A small encoder-decoder audio transcriber, trained from scratch.
Model: 9.77M parameters, waveform 16khz input, encoder arch quartznet, encoder norm batchnorm, encoder activation relu, encoder depths [5, 5, 5], encoder widths [192, 288, 432], decoder width 256, decoder norm layernorm, decoder activation swiglu.
Training: soap at rate 0.0013, 4500 steps, batches of 128.
Data: trained on melodies that start on their tonic, played by one synthesised instrument, 26041 training examples, 22.1 epochs.
Rows from block 5 of the audio encoder of a small encoder-decoder audio transcriber, named by matrix and row number. Rows with one number belong to one channel. Each number is 128 + 24 x the weight over its row's rms, rounded and kept within 0 to 255. All counts start at 0.
Before each channel's rows are labels from the 100 clips, of 14976, where the channel reaches its highest value: "lies over" is the class under the peak. Only what is clearly more common there than usual is listed. The data: melodies that start on their tonic, played by one synthesised instrument. In brackets: how many of the 100.
# convs1: first pointwise conv (encoder.blocks.5.convs.1.weight, 288x192x1), inputs 0-191
# convs3: second pointwise conv (encoder.blocks.5.convs.3.weight, 288x288x1, transposed), outputs 0-143

lies over: G3 (79)
convs1.247 [115 152 112 122  90 144 101 158 124 139 142 156 106 123  60 162 143 137 130 146 130 142 118 179 171 119 157 122 148 154 124 147 130 139 155 176 131 108 143 169 107 129 125 155 165 114 146 136 154 127 130 108 153 118  91 126 123 134  99 117 122 110 120 128 124 149 117 102 152 153 113  77 112 122 138  89 107 116  90 136 116 140 124 124  84 160 106 118 153 133 173 159 172 118 153 100 142  99 149 159 173  87 106 135  66  85 125  80  94 154 101 160 121 133 134 137 109 123 177 128  96 121 145 154 131 102 118 106 145 110 201 161  93 110 118  85 162 137 137 100 133 119 150  90 129 135 129 134 136 117 110 130 150 160 118 124 118 128 101 103  89 144 148 100 141 152 115 139 112 127 108 150 113 126 128 157  95 123 144 189 123 117 126 125 131 112 155 124 128  97 140  94]
convs3.247 [130 146 133 121 116 140 128 163 130 145  87  93 147 165 149 184 175 122 123  76 125 156 107 142 196 143 100 149 105  99 156 105 105 117 112 148  97 130 114 152 125 102 110 133  83 125 107  97 109 126 164 135 137 142  73 146 102 116  98 117  92 109 139 100 145 149 124 133 136 168  92 110 148 132 110 120 121 102 124 159 169 171 103 134 114  99  89 122 171 152 147 126 116 116  87 129 112 194 132 126 148 110 121  89 108 114 108 158 121 107 126 161 131 115 150 130 142  93 106 100  83 127 153 113 116 112 121 142 123  91 182 122 100 146 127  97 161 158 147 145 115 136 100 102]

lies over: F3 (45)
convs1.59 [ 91 156 134 148 113 152 149 102 146 142 113  91 131 125 144 152 128  94 132 127 146 139 149 126 143 134 169 137 161 118  58 114 159 107 147 120 177 122 103 110 165 146 187  94 129  82 106 134 128 105  90 131 142 109 103 122 130 136 171 128 168 151 131 104  79 129 120 128 130 110 127 104 134 119 140 173 117 127 112 102 180 102 147 123 130 122 121 114 160 135 149 151 126 136 154 129 121 144 138 141 136 147 121 119 126 115 147 111  79 134 109 116 106  80  92 105 135 120 165 166 137 135 108 176 193 126 153 142  97 154 105 151  98 105 113 153 140 128 127 132 149 133 144 148 118  66 111  92 116 174 154 124 147 118 175 145 117 109 111 133 121 176 101  93 158 121 177 112 163 140  96 126 127 112 122 137 123 138 161  90 103 124 142 107 123 164 133 120  93 112 145 157]
convs3.59 [161 170 109 123 136 143 159 120 144 105 109 138  80 126 166 132 140 136 117 111  87 150 108 158 136 146 130 155  68 121  89 101 141 155 125 126 120 124 142 103 128 179  82 130 143 147 166 167 119 102 155 140 213 120 104 137 141 135 114  97  95 133 142  97 130  83  83 127  98  96 172 127 120 136 147 163 136 136 133 111 167 136 108 124 130 153 129 127 145 171 164 147 129 177 120 117 105 116 126 113 125 102 142 121 147 156 122 146  97 141 103 153 107 140  76 121 127 134 160 122 108 142 168 110 168 104  86 132 107 130 127 105 130 166 133 150 123 118  82 107 124 106 151 154]

lies over: D3 (29)
convs1.201 [121 126 123 141 116 110 153 169  98 117  83 136 113  56 168 111 112 127 120  78 131  74 120 141 112 115 136 134 128 132 111 154 143 109 165 127 112 125 135 124 156 143 129 139 115 136 135 135 120 107  90  93  60 167 136  85 138 132 108 165 117 146 157 117  89 124 149 132 138 141 101 136 123 140 119 120 110 107 139 117  96 136 181 154 142 127 153 149 182 119 154 101 129 139 107 120 130 158 110 154 151 111 133 158 148 102 113 106 101 117  94 154 141 145 101 109 158 105 134 119 124 113 118 146 102 183 130 134 133 139 166 122 114 119 129 184 146 162 161 154 122 124 100 145 129  74 152 144 103 133 159 120 146 115 101 124 106  94 120 126 146 101 136 106 101  95 136  99 152 164 118  97 103 128  94 172  71 103 114 150  78 121 113  98 127 121  99  90 140 114 159 119]
convs3.201 [139 137 129 133  91 107 165 104 143 145 133 201 122 135 134 112 164  99 136 103 126 131 134 114  99 162 174 111 158 158 121 170 164 147 168 101 152 134 174 157  96 115  90 163 118 134 112 125 107 136 135 133 150 142 120 155 116 154 125 109  87 106 148  77 137 152 131 119  80 154 162 150 156 132 145 141 136 127 119 128 130 135 107 134 156 183  78 161 106 102 129  82 141 124 164 100 109 149 155 112 109 128 171 133 153 144 125 124 129 176 145 149 127 113 130 123 135 188 109 131 100 146 144 121 124 145 122 140 148 145 134  85 135 143  95 159 104 118  96 134 116 107 147 129]

lies over: F3 (25)
convs1.116 [131 126 137  99 149 142 127 174 139 125 135 118 128 128 102 129 116 106 132 189 121 109 129 160 109 136 128 116 114 151 113 149 151 155 126 146 104 145 138 135  99 127 145 125 136 104 174 107  56 113 107 150 129 112 134 122 122 127 151 122  73 118 130 151 135 151 142 117 141  67 110 137 135 119 120  99  59 128 111 160 102 127 141 125 160 101 112 113 110 136 114 134 121 172 132 123  96 124 107 134 126 160 129 101 137 126 110 139 155 110  95 117 176 117 117 143  96  68 136 123 112 156 159 158 129 124 104 171 134 119  89 158  85 124 183 135 135 133 123 173 106 156 107 130  85 127  69 129 120 150 106 144 155 150 130 157 159 124 108 159 136 117 126 151 144 150 158 136  79 155 172 103 118  93  98 128 103 138 130  82 119 122 119 138 160 161 140 166 120 166 168 157]
convs3.116 [136 134 139 177 147 109 156 131 116 154 150  93 149 112 110 173 148 171 128 119 119 158 146 140 146 108 111 145 151 104  74 160 122 137 108 120 148 149 149  93 129 122 123 117 112 122  77 110 126 155  53 105  86 133 106  87 144 133  87 131 154 129 109 117 124 151  97 164 133 130 151 126 142 134 124 155 110 167 162 161 102 153 143 154 117 135 128 143 141 135 130 102 122 169 115 134 127 156 140 104 129 122 149  72 127 140 140 124 158 142 125 135 164 126 147 135 145 115 141 156 120 136 129 171 131 111 138 134  98 123 159 138  92 101 182 199 159 126 113 123 133 125 122 164]

lies over: D3 (41)
convs1.3 [117 138  99 127  89 150 132 118 148  69 160 173 147 126 121 151  95 112 130 107 158 120 150 141 139 106 121 110 126  93 145 123 135 163 206 110 130 123 135 146 146 131 124 149 154 125 146  56 177 127 130 129 124 156 123 106 121  92 123 146 131 137 135 142 139 137 171 159 133 154 104 163  89 117 139 140 116 176 132 118  91 137 122 122  86 144 146 139 153 138  99 159 143 140 170 108 103 164  87 128 140 112  92 160 153 169 144 133 124 126 143 126 133 118  95 168 132 114 109 124 115 181 142 146 143 136 126 159 137 108 142 104 181 173 144 137 126 145 121 140 130 145 103 134 166 133 140 105 155 130 165 162 186  87  85 144 119 122 138 133 103 111 108 110 124 120 105 127 148 141 124 121 142 112 129 117 107 153  99 175 122 166 132  77 110 165  99 119 146 105 120 112]
convs3.3 [153 135  91 108 129  94 110 122  85 105 140  83 132 118 125 120 153 109 123 147 126 148 149 135  92  93 117 127 156  93 131 123 128  82 113  79 165 147 174 143 131 135 151 196  99 137 147 101 152 140 168 113 100  93 116 130 113 130 148 138  75  98  79 107 130 107 148  87 124 142 116 119 132 152 115 114 102 107 114 107 165 152 109 122 163 136  96 150 134 103 141 131 131 122 148 124 100 125 197 134 133 154 150 139 137  94  44 118 110 110 124 123  86 142 144 122  94 169 102 143 129  87 124 106 108 126 108 110 141 145 163 129 124 136  41 130 130 152 173 161 103 117 159  87]

lies over: G3 (62)
convs1.21 [108 142 149 133 152 118 154 142 113 127 126  85 144 119  90  96 160 105  86 114  91 108 131 156 176 102 117 129  59 114 153 120 143 104 101 120 155 127 146 114 127 102 111  51 108  94 155 108 147 140 129 151 146 116 152 151 121 136  61 148 126 176 141 164 197 122 112 122 148 142 102  99 124 164 121 125 107 125 146 142 141 152 118 122 140 140 146 162 110 115 138 144 151 105 146 125  92 153 166 100 170  95 124 124 162 127 159 124 106 116 139 106  97 124 121 138 146 165 149 122  97 126 185 127  86 152 107 118 177  89 122 162 118 132 130 152 112 111  99  86 142  92 145 159 105 109 136 101 121 162 123 121 145 110 158 116 129  99 107  96 108 106 100 123 149 130 116 123 126 121 117 129 152 127 145 100 132  86 123 144 106 119 135  88 124 154 142 115 136 128 143  98]
convs3.21 [ 90 127 152 101 173 138 117 113 127 127 147 132 110 118 124 110 185 115  87 126 103 194 123 128 154 133 181 114 135 133  89 123 153 100 149 115 110 138 114 134 149 149 125 113 132 172 151 136 148 138 127 129 118 112  95 153  88  86 122 107 160 165 145 111 117 137 139 109 127 161  84 128 152 110 122 140  95 113 142 116 104 154 144 157 119 148 142 122 142 122 147 134 153 148 115  93 120 128  89 117  94 133 140 140 142 137 100 130 137 120 135 172 141 175 121 117 106 116 144 126 174 115 127 149 115 126 141  60  98 155 114  99 133 140 118 175 134 143 113 131 104 184  79 130]

lies over: C3 (29)
convs1.52 [119  98 110 120 142 158 116 163 101 119  78 129 136 109 127 146 127  99 141 100 119 137 156 112 132  84 130 142 106 126 103 157 148 146 134 146 173 114 135 134 122 124  89  93 131 110 139 123 116 115  99 134 107  96 102 125 110 175 103 130 127 121 148 119 134 146 141  80 136 127 117 141 116 120 113 121 133 132 117  79 124 107 121 178 122  77 170 149 133 159 159 140 116  75 135  66  98  94 156 127 140 104 162 123 134 144 141  48 121 123 123 159 156 111 132 157 113 128  93 151 197 126  93 122 106  92 115 126  84 164  89 123 164 133 103 131 117 122 130 137  72 147 148 121 121 137 129  81 124 122 119 169  86 164 119 101 148 112 150 137 151 134 134 127 116 149 135 126 106 160 116 119  74  78 126 128  96 127 132 161 136 138 111  96 120 154 136 155 138 149 115 121]
convs3.52 [119 143 135 142  84 116 147 118 143 124 142 103 147 137 128 121 118 153 137 147 121  99  99 133 121 150 185 108 165 147  71 144 172  82 132 101 127 115  99 134 159 144  91  95 117 132  94 142 156 140 113 106 120 141 103 111 147 104 132 167 141 126  92 124 127  91 158 110  60 123 107 112 157 133 137 105 115 131 102 126 148 177 156 131 101 157  89 110 153 122 143 138  77 127 128 120 107 162 126 114  98 111  78 110 125 132  91 128 129 107 152 139 100 187 139 145 146 141 115 125 108 124 118  86 116 132  98 115  98 136 144 125  87 129 104 118  59  83 116 126 169 106 108 147]

lies over: G3 (57)
convs1.133 [112  94 153 130 155 135 174 162 155 103 133  86 140 140 135 125 147 119 141 158 127 164 134 102 167 136 111 120 138 119  72 130 129  97 133  98 148 122 150 152 153 144 113 121 121 109  99 112 134 107 136 139 153  57  96 170 128 133  77 143 132 140  91 122 156 113 117 169 122 119 159 161 144  97 139 102 104 125 159 132 139 135  95 148  88 112 124 132 127 101 107 108 141 128 125 147  96 128 155 149 153 126 106 133 132  77 161 109 115 131 146 130 125 172 147 121 127 122 150 108 109  74 151 183 186 144 134 121 136  93 104 166  86 136 161 158 105 155 122 107 155 132 125 128 125 146 111  83 120 115 102 181 150 127 151 153 137 136  98 126 140 134 104 139  95 149 140 129 102  82 145 169 132  91 107 114 124 169 130 171 127  96 130 153 136 131 131 123 108 118 162  86]
convs3.133 [153  93 118 107 125 164 112 134 169 138 108 165 123 118 117 119 119 124 131  98 124 151 138 136 136 109 136  95 118 107 124 131 129 120 139  96 164 103 148 138  95  94 116 117 157 147  84 173 142 144  86 166 103 168 153 124 122 111 134 147 136 108 192 134 135 195 108  90  96 172 105 150 157  87 157 112 112 136 151 137 109  93 161  94 159 122 111 141 135 112 138 108 142 128 159 174 143 119 119 127 145 143 114  84 150 121 113 105 115 126 177 117 110 166 125 128 110 100 168  87  75 120 125 100 144 118 102 107 178 143 101 128 131 152 114 138 127 161 103 146 135 110  78 148]

lies over: C3 (44)
convs1.151 [171 125 122 117 133 126 115 114 133 137 105 105 147 127 124 139 132 131 118 147 134 173 133  97 143 128 122 142 130  80 122 110 169  95 142 132 103 124 163 164 116 101 106 123 138 135 102 167 112 123 200 149 153 126 139  81 102 112 171  87 121 114 135 149 102 119 150  96  87 136 107 113 166 117 125 137 127 136 151  85 155 129 126  74 104 114 153 159 135 147 108 154 119 148 153 114 116 114 131 148 166 167 122  73 129 146 118 102 131 139 112 138 126 118  99  91 192 143 118 125  97 123 158 115 142 113  89 120 145 124 159 104 130 141 150 167 151 140 115 123 111 114  88 132 133 134 121 160 168 148 107 137  97  88 160 127 165 107 114 135 113 119 130 134 116 118 125 144 118 102 140 127 174 125 182 152 101  79 151 104 104 129 149 107 100  51 161 156 138 111 139 100]
convs3.151 [115 114 113  88 105 147 127 123 124 198  85 118 169 132 136 144 109 108 112 130 100  98 121 139 151 101 139 153 163 171 169 131 140 102 129 139 155 148 145 145 103 115 122 133  92 194 152 158 146 105 164 115 134 151 120 171 134 184 124 130 120 133 131 193 104 147 147 140 148 106  98 126 132 127 125 116 124 129 118 110 152 154 102 143 114 124 137 122 141  90 138 174 166 174 142 113 145 129  98 119 109 122 142 124 141 170 156 105 131 118 139 154  87 136 145 135  96 137  97  80 106 147 169 139 113  67 141 161 150  86 169 113 144 134 103  84 157 135 133  99 100 116  85 154]

lies over: C3 (44)
convs1.9 [139 179 102  99 109 165 101 110 149 154 131 126 135  94 183 201 106 155 116 135 143 136  98 115 160 107 128 149 104 156 107 136 128  91 153 129 126 127 161 123 165 135 115 152 109  90 137  90 168 112 115 112 125 115 154 162 143  96 113 137 157  96 115 130 125 130 155 141 119 147 141 142 202  86 150 154 127 108 148 141 110 170 140 145 115 144 123 129 134 128 113  96 134 106 143 174 143 179 133  80 149 109 146 148 116 134 160 115 153 166  95  83  80 110 118 111  87 150 157 133 137 125 154 112 129 136 142 118 112 132 154 142 131 118 124 142 192  97 128 156 117 115 130 144 120 154  98 116  83  99 112 183 146  97 128  95  92 119 110 125 124 136 105 120 109 145 127 128 119 107  94 153 138 105 127 118 100  93 149 131 124 134 134 130  83 146 128  92 151 131 123 137]
convs3.9 [157 150  78 142 150 132 134 113 120 154 116 129 152 151 159 140 103 131 165 107 126 115  88 150 129 151  91 109 159  82 124 140 148 133 120  75 125  68 160 189 142 108 170 135  95 120 145 126 179 141 135 158 121 125 115 114 104 140 109 144  85 125 104 146 120 117 156 144  88 110 144 119 111 152 124 171 162 138 155 152 113 148 135 130 152 127 149 121  60 151 138 162 132 169 143 134 152 105 129 144  94 130 141 150 133 169 110 111 141 154 136 158 146 147 133 160 146 150 131 151 133 119  92 119 140  89 148  97 122 125 146 152 152 146 121 130 100 123 159 170 139 118 115 123]

lies over: F3 (53)
convs1.265 [136 124 135 115 118 141 148 149 119 133 174  99 110 112 125 116 138 117 163 122 101 158 125 106 133 102  97 122 121 146 139 114 161 154  79 151 113  86 130 101 152 116 132 149 132 151 139 100 137 123 116  97 145 133 149  85 123 164 135 127 107 113 133 148 142 118 128 136 108 130 181 124 102 121 132  81 107 164 122 132 156  87  85 123 105 165  82 147  76 107 148 127 113 146 152 109 102 142 114 175 136 145 107 154  73 184  98 120 141 140 163 141 106 130 183 116 131  86 119 140 134 106 100 124  93 118 136 132 121 109 130 128  96  97 137  67 144 149 137 150 100 109 153 145 105  76  83 126 138 119 132 163 156 124 107 114 124 107 123 118 133 133 121 112 142  72 124 176 144 139 130 145 189 123  93 156 133 128 107  65 142 118 107 158 131 150 117 142 100 153 129 130]
convs3.265 [105 130  97 135 146 126 128 108 105 149 111  91 138 123 135 146 139 138 151 142  90 107 113 132  83 166 131 108 142 126 166  90 124 134  65 162 134 125 126 151  76 104 163 138 108 159 138 180 134 127 132 129 134 104 111 167 118 116 118 113 162 134 104 142 118 147 158 113  72  93 144  92 124 108 138 129 133 117 146 146 112 135 110 106 138 116  87 146 154  81 160 115 132 107  95 120 141  67 110 148 138 121 107 170 106 146 191  66 116 112 133 102  70 144 131 114 143 136 128 112 150  83 108 121 114 119 105 105 101 106 114  92 144 125 107 137 159  97 122 157 132 140  93 144]

lies over: F3 (26)
convs1.147 [133 135 103 132 132 204 165 132 106 135 136 119 161  92 143 125 100 129 116  95 106 136 122 123 108 131 156 138 115 147 106 118 175 164 152 166 170 133  74 112 132 134 119 165 141 166 115 128 131 136 116 124 104 110 106  89 141 121 142 104 149 159 104 111  98 103 110 135 143 112 115  98 114 122 157 163 169 150 123 127 100 102 140  98 132 140  79 150 139 104 137 113 112 161 128 117 113  93 140 130 139 132  89 160  97 150  75  55 133 113 113 136 137  75 100 140 126  92  77 100 138 119 134 160 149 149 112 137 118 131 136 167 151 138 106 154 151 148 148 141 128 149 133 131  89 119 120 197 100 120  99 121 129 120 145 147 135 108  82 123 170 102 138 109 154 128 121 126 119  99 131 103 151 147  88 143 123 150 115  88 150 123 122 135 163 150 129  81 127 151 106 116]
convs3.147 [ 83  92 112  92 140 176  92 134 102 125 131  88 154 109 138 149 106  89 109  86 138 134  77 147 172 143 139  99 148  93 137 120 148  89 112 152 149 116 108 146 183 143 145  94 114 111 147 109  82 147 140 116 125 128 117 134 109 136 127 109 109 149 128 140 127 151 107  96 130 118 110  97 163 127  93 141  97 142 129 111 132  96 111 131 111 118 108 137 136 150 122 102 147  73  90 124 166 145 111 178 145 145 106 117 109 106 149 109 145  98 112  95 120 122 100  92 134 127 142 110  90 134 127 121 138 160  65 106 136  93 105 144  83 116 115 126 136  91 129  99 129  92 127 138]

lies over: E4 (28)
convs1.19 [161  95 149 157 138 118 109 121 119 150  74 145 118 146 116 134 168 153 116 117 129 126 133 134 120 124 118 134 117 140 124 121 118 103  85 123  90 127 142 140 134  93 133 109  95 115  71 139 128 120 153  83 152 195  77 166 130 112 126 122 120 134 134 111 105 109 155 129 130 122 134  80 111 141 141 132 149 143 128 117 140 130 191  95 166 153 118 121 140 144 107 100 158 147 116 150  92 165 155 108 138 156 150 131  92 169 118  92 112 148 115 155 122 144 146 151 142 115 154 124 129 114 115 186 156 105 134 152 156 194  93 146 133 122 101 123 131 105 153 142 130 123 108 127 172 176  75 131 142 147 138 167 103 125 180 104 104 127 113 108 105 115 146 158  87  99 104 146 144  76 155 111 115 127  99  97 127 148 120 136 142 141  97 129 136 109 129 142 138 132 180 108]
convs3.19 [146 162 100 132 158 138 112 120 111 123 175 167 178  86 119 154 123 135 108 104 116 160  70 116 115 150 148 139 112 116 106 119 132 134 129 120  88 165 129 149 168 136 114 115 189 113 177 155 122 104 162 174 115 125 150 140 125 111 109 105 120 132 134 128 127 117 143 143 166 109 155 156 149 119  98 104 143 131 100 168 128 131 139 154 138 135 131 141 164 108 140 147  85  65 113 133 117 156 124 136  91 164 129 147 128 109 137 107 133  73 107  90 146  84 127  99 111  65 150 147 134 150 153 116 118 104 135 100 137 137 172 149 135 108 103 123 151 155  94 135  97 126 100 123]

lies over: E4 (68)
convs1.197 [161 129 124 137 127 110 145 134 114 132 139 173  89  71 130 128 136 147 138 170  91 105 169  98 142 126 146 100  99 137 130  97 109 132  98 174 121 133 126  91  84 132 126 113 147 137 109 132 197 110 137 115 145  99 114 118 159 107 113 125 144 100 125 141 171 125 166 106 122 133 110 128 115 145 146 127 123 154 150  96 149  80 112 106 120 135 107 132 111  75 119 175 118 116 167 128 155 148 135 140 135 105  89 134 148 144 125  92 154 117 140 127 132 135 119 173 116 129 115 133 139  74 137 129  90 112 126 125 120 124 157 109  99 106 119 103 166 117 130 156 165  92 126  89 170 107 169 177 146 137 109 135 166 108 129 143 130 136 148 156 102 104 169 121 139 121 152 128 124 115 127 105 185 109 107 151 111 116 138 150 123 140 118  97 192 114 144 108 119 149 181  80]
convs3.197 [142 146 160 142 156 142 100 121 173 120  60  92 168 155 126 141 142 127 118 128 160 156 146 166 118 107 132 139 120 116 111 134 118 148 138 160 119 107 128  95 141 157 117  99 155 147 165 105 138 168 148 137  94 102 104 150  96 104 158 125 143 130 141 107 152 128 166 130 116  85 160 123 109 121 148 170 165  84 135 128  94 121 115 103 158  95 110 151 138 180 117 153  94 141 109 113 140 166 126 144 134 152 158 114 105  76 123  85 147 133 166 154 108 123 155 160 140 115 135 156 138  96 127 174 136 129 136 131  90 132  79  95  64 137 148 101 127 134 116  93 123 145  89 105]

lies over: D3 (96)
convs1.109 [111  91  95 156 114 128 120 115 117 109 108 130 133 130 104 169  99 172 189  94 165 110 162 137 144 146  95 125 116 110  87 102 166 113 167 135 103 121 138 134 150 149 126 134  77 131 141 161 110 140 136 129 156  92 138 122  76 110 178 168 135 134 153 159 117 140 131 147 113 159 135 128 109 125 182 121 102  95 129 121 135 134 135 177 136 148 131  96  91 114 118 100 143  84 135 102 168 135 115 159 126 119 129 106 144 131 123 103 175 117 119 127 102 107 144 126 125 136 121 137 146  79 142 146 108 116 137 125 121 130 145 134  97 125 115 107  85 130 143 125 156 119 141 142 131 110 142  94 105 110 126 124 168 143 119 125 130 104 151 129 152 156 147 121  82 102 118 182 125 156  89 104 127  59 132 141 165  94 101 126 136 138  95 156 120 117 199 118 119 136  82 109]
convs3.109 [132 114  89 170  93 134  95 136 159 135 167 115 118 111 150 172 115 171 134 117 133 143 122 119 124 142 149 111  89 106 144 125 127 135  88 134 152 115 180  95 117 122 135 105 137 140 124 136 135 138 151  97 118 133  74 124 151 160 161 136 106 122 119 102 172 153 129 109 157 140 128 152 145 132 122 125 157 150 115  79 102 112  93 126 117 124 154 125 156  98 128  84 148 112 101 137  65 148 153 164  97 148 129 110 100 119 114 124 122 151 146 122 126 156 120  73 152  84 115 135 125 126 121  96 141 113 135 107 168 156  94  98  99 165 154 140 146 138 179 144 121 116  97 135]

lies over: D3 (33); F3 (32)
convs1.283 [122 113 143 136  80 107 130 127 143 177 103 108 112 127 130 117 135 123 141  75 151 103 132 125 141 117 179 135 119 131 112 164 145 156 145  91 171 111  79 134 119 111 160 156 173 142 134 126 185 161 169  94 108 110 127 133 127 181 115 119 194 107 117 133 144 123 119 110 188 112 146 108 127 103 139 117 141 102 175 126 124  93 110 111 122 141 134 155 112 111 118 114 169 114 106 134 141 129 122 131 128 122 130 138 149 146 153 128 178 148 143 125 174 139 158 107 166 110 130 120 117 125 183 134 144 163 123 108 170 136 118 123  73 112 132 128 126 100 126 141 141 139 133 166 115  97 105 160 189 134 123 123 162 128 121 153 101  91 157  89 113 152 128 116 121 101 113 153 101 156 132 148 118 125 108 157  85 138 124 109  57 121 125 113 120 106 127 103 135 112 106 140]
convs3.283 [122 126 118 119 124  96  95 154 129 148 139 123  94 116 114 138  83 129 126  81 113 132 160 130 145 156 180 121 102 118 140  94 108  94  97 148 107 116 148 123  94 132 124 183 120 134 104 146 152 130 105 145 153 101 140  66 158 141 150 123 125 122 149 142  83  97 138 130 105 164 131 168  97  99 119 131 116 132  95 143 132 135 113 127 113 111 135 156 163 144 109  91  98 119 124 134 116 126 117 104 132 150 135 112 105 126 136 121 131 119 133 144 110 184 122 130 161 146 124 153 121 110 132 109 127 110 138 114 122 136 140 116 118 154 119 102 171 134 146 115 124  51 136 102]

lies over: F3 (43)
convs1.192 [ 89 144 111 123 115 121 138  77 143 128 111 115 143 136 132 122 136 143 189  92 137 110 160  97 109 119 119 115  80 137 117  96 170 152 107 182 143  98 126 106 125 104 132 105 106 108 172 127 162 153 121 118 148 103 155 154 129 145 129  88 176 126  81 107 147 137 170 123 106  81 133 113 106 139 113  51 150 126  98 139 138 103 145 168 146 125 116 133 117  97  97 110 141 143 157 105 149 117 132 144 103 122 121 103  98  95 105 145 104 130 155 178 136 102 133 145 157  98 133 104 111 102 127 134 116 106 119 125 176 155 179 103 121 109 130 138 107 104 113 165 141 139 122 127 136 114  82 124  86 164 132 130 141 122 132 105 179 119  61 123 140 115 104 120 153 157 124  96 143 155 136 142 143 115  99 154 114 114 130  96 104 122 114 111 126 135  96 161 140 126 103 139]
convs3.192 [146 126 110 145 168 124  90 173 134 166 148 118 106 154 124  78 120 152  89 110  67 105 187 150  98 106 117 131 142 165 127 127 109 128 135 101 111 118 156 110 140 162  97  90 102 120 140  86 147 120 119  77 144 151 160 130 129  95 144 162 147 121 106 107 125 147 131 135 161 142 164 139 157 109 149 107 137 164 141 160 101 123 159 154 160 131 166 108 110 132 163 153 118 128 159 146 140 112 171 132 139 152 151 123 121 138 122 168 128 108 124 145 150 134 123 149 123 153 166 156 132 123 132 134 119 135 125 112 128 115 147 115 118  95 124 135 133 109 148 140 126 100 177 105]

lies over: D3 (67)
convs1.49 [131  98 108 127 133 150 157 129 134 135 122 142 141 119 146  83 136 165 133 103 115 147 118 140 149 111 129 156 169 111 100 153 155 107 145 143 148 150 152 135 132 101  96 153 119  98 180 143 163  76 121 141 157 119 107 137 126 102 198 122 156 151 136 132 131  91 128 156 158 169 114 105 165 137 113 108 101  99 120 128 132 137 138  99 145 160 161 118 104 117 157  89 157 117 131 135 126 146  89 149 107 103 127 116  89 155 165 142 112 130 121 159 116 117 135 127  95  84 112  99 122 150 120 166 152 134  89 131 140 113 131 100 117 123 135 114  77 146 164 147 144  86  92 211 109 115 104 113 146 173 107 127 168  97 146 124  88 124 126 134 120  86 119 135 138 104 146  86 144 135  97 164 115 118 113 148 130 126 124 118 112 116 166 165 125  99 156 159 165 138 119 104]
convs3.49 [122  72 169  94 132 119 122 120 104 106 134 123 143 136 190 101 134 145 105  96 109 130 136 109 119 151 158 105 144 125  79 104 130 117 108 160 143 189 111 174 124 125 100 147 135 135 135 139 129 137 120  97 122 105 155 156 157 154 124 149 106 114 150 143 124  83 120 141 142 129  94 113 151 108 122 142 150 159 161 138 117 132 105 153  91 143  99 129 136 117 116  78  88 129 114 113 146 105 109 159 159 137 199 120 130 122 129 149 173 108  93  99 143 113 111 150 124 129 141 149 132 121  93  70 150  90  93 164 123 112 111 136  79 147  98  79 154 163 110 158 118 161 140 110]

lies over: G3 (40); G4 (37)
convs1.127 [ 74 118 135 137 129 144 117 102 119 159 148 131 144 118 147  82 101  84  82 135 173  85 169 125 126 141 138  76 134  86 135 201 137 104 106 125  96 103 107 148 115 111 101 149  95 129 116 176 129 102 122 133 125 115 154 134 101 130 124  30 139 124  93 157 121 103 129 129 150 114 118 115 113 144 116 139 125 115 131 125 159 100 119 177 121 128 137 158 120 126 128 156 154 101 151 106  99 139 176 152 162 105 158 140 129 124 117 170 159 156 132 115 126 117 169  77  95 116 108  99 151 184 144 113  93 114 127 111  65 111 120 124 145 100 125 134 124 121 136 124  97 160 119 109 120 117 138 143 176  63 122 133 119 159 126 126 116 123 140 131 109 118 129 123 134 137 123 106 159 123 137 138 100 132 101 116 130 121 116 121 114 104 162 121 107 115 128 148 124 112 125 142]
convs3.127 [113 203 124  96 124 114 121  99 113  98 111 153 118 111 134 162 116  80 104 120 143 149 146 131 142  87 105 132 161 132 135 132 117 123 113 136 165 133 113 129 120 148 142 115 132 129 142 133  90 162 137 131 147 110 135 103 128 159  87 128 100  93 109 108 103 146 129 162 138 130 109 151 109 118 101 135 120 135 152 117 123 123 129 118 127 144 121 121 135 105 117 140 146 164 128 117  91 156 114 130 131 160 121 136 151 126 111 125 167 116 118 165 129 131 121 113 140 102 107 114 116 118 107 138 129 166 124 111 137 104 122 152 135 179 136  87 118 173 127 142 134   0 171 134]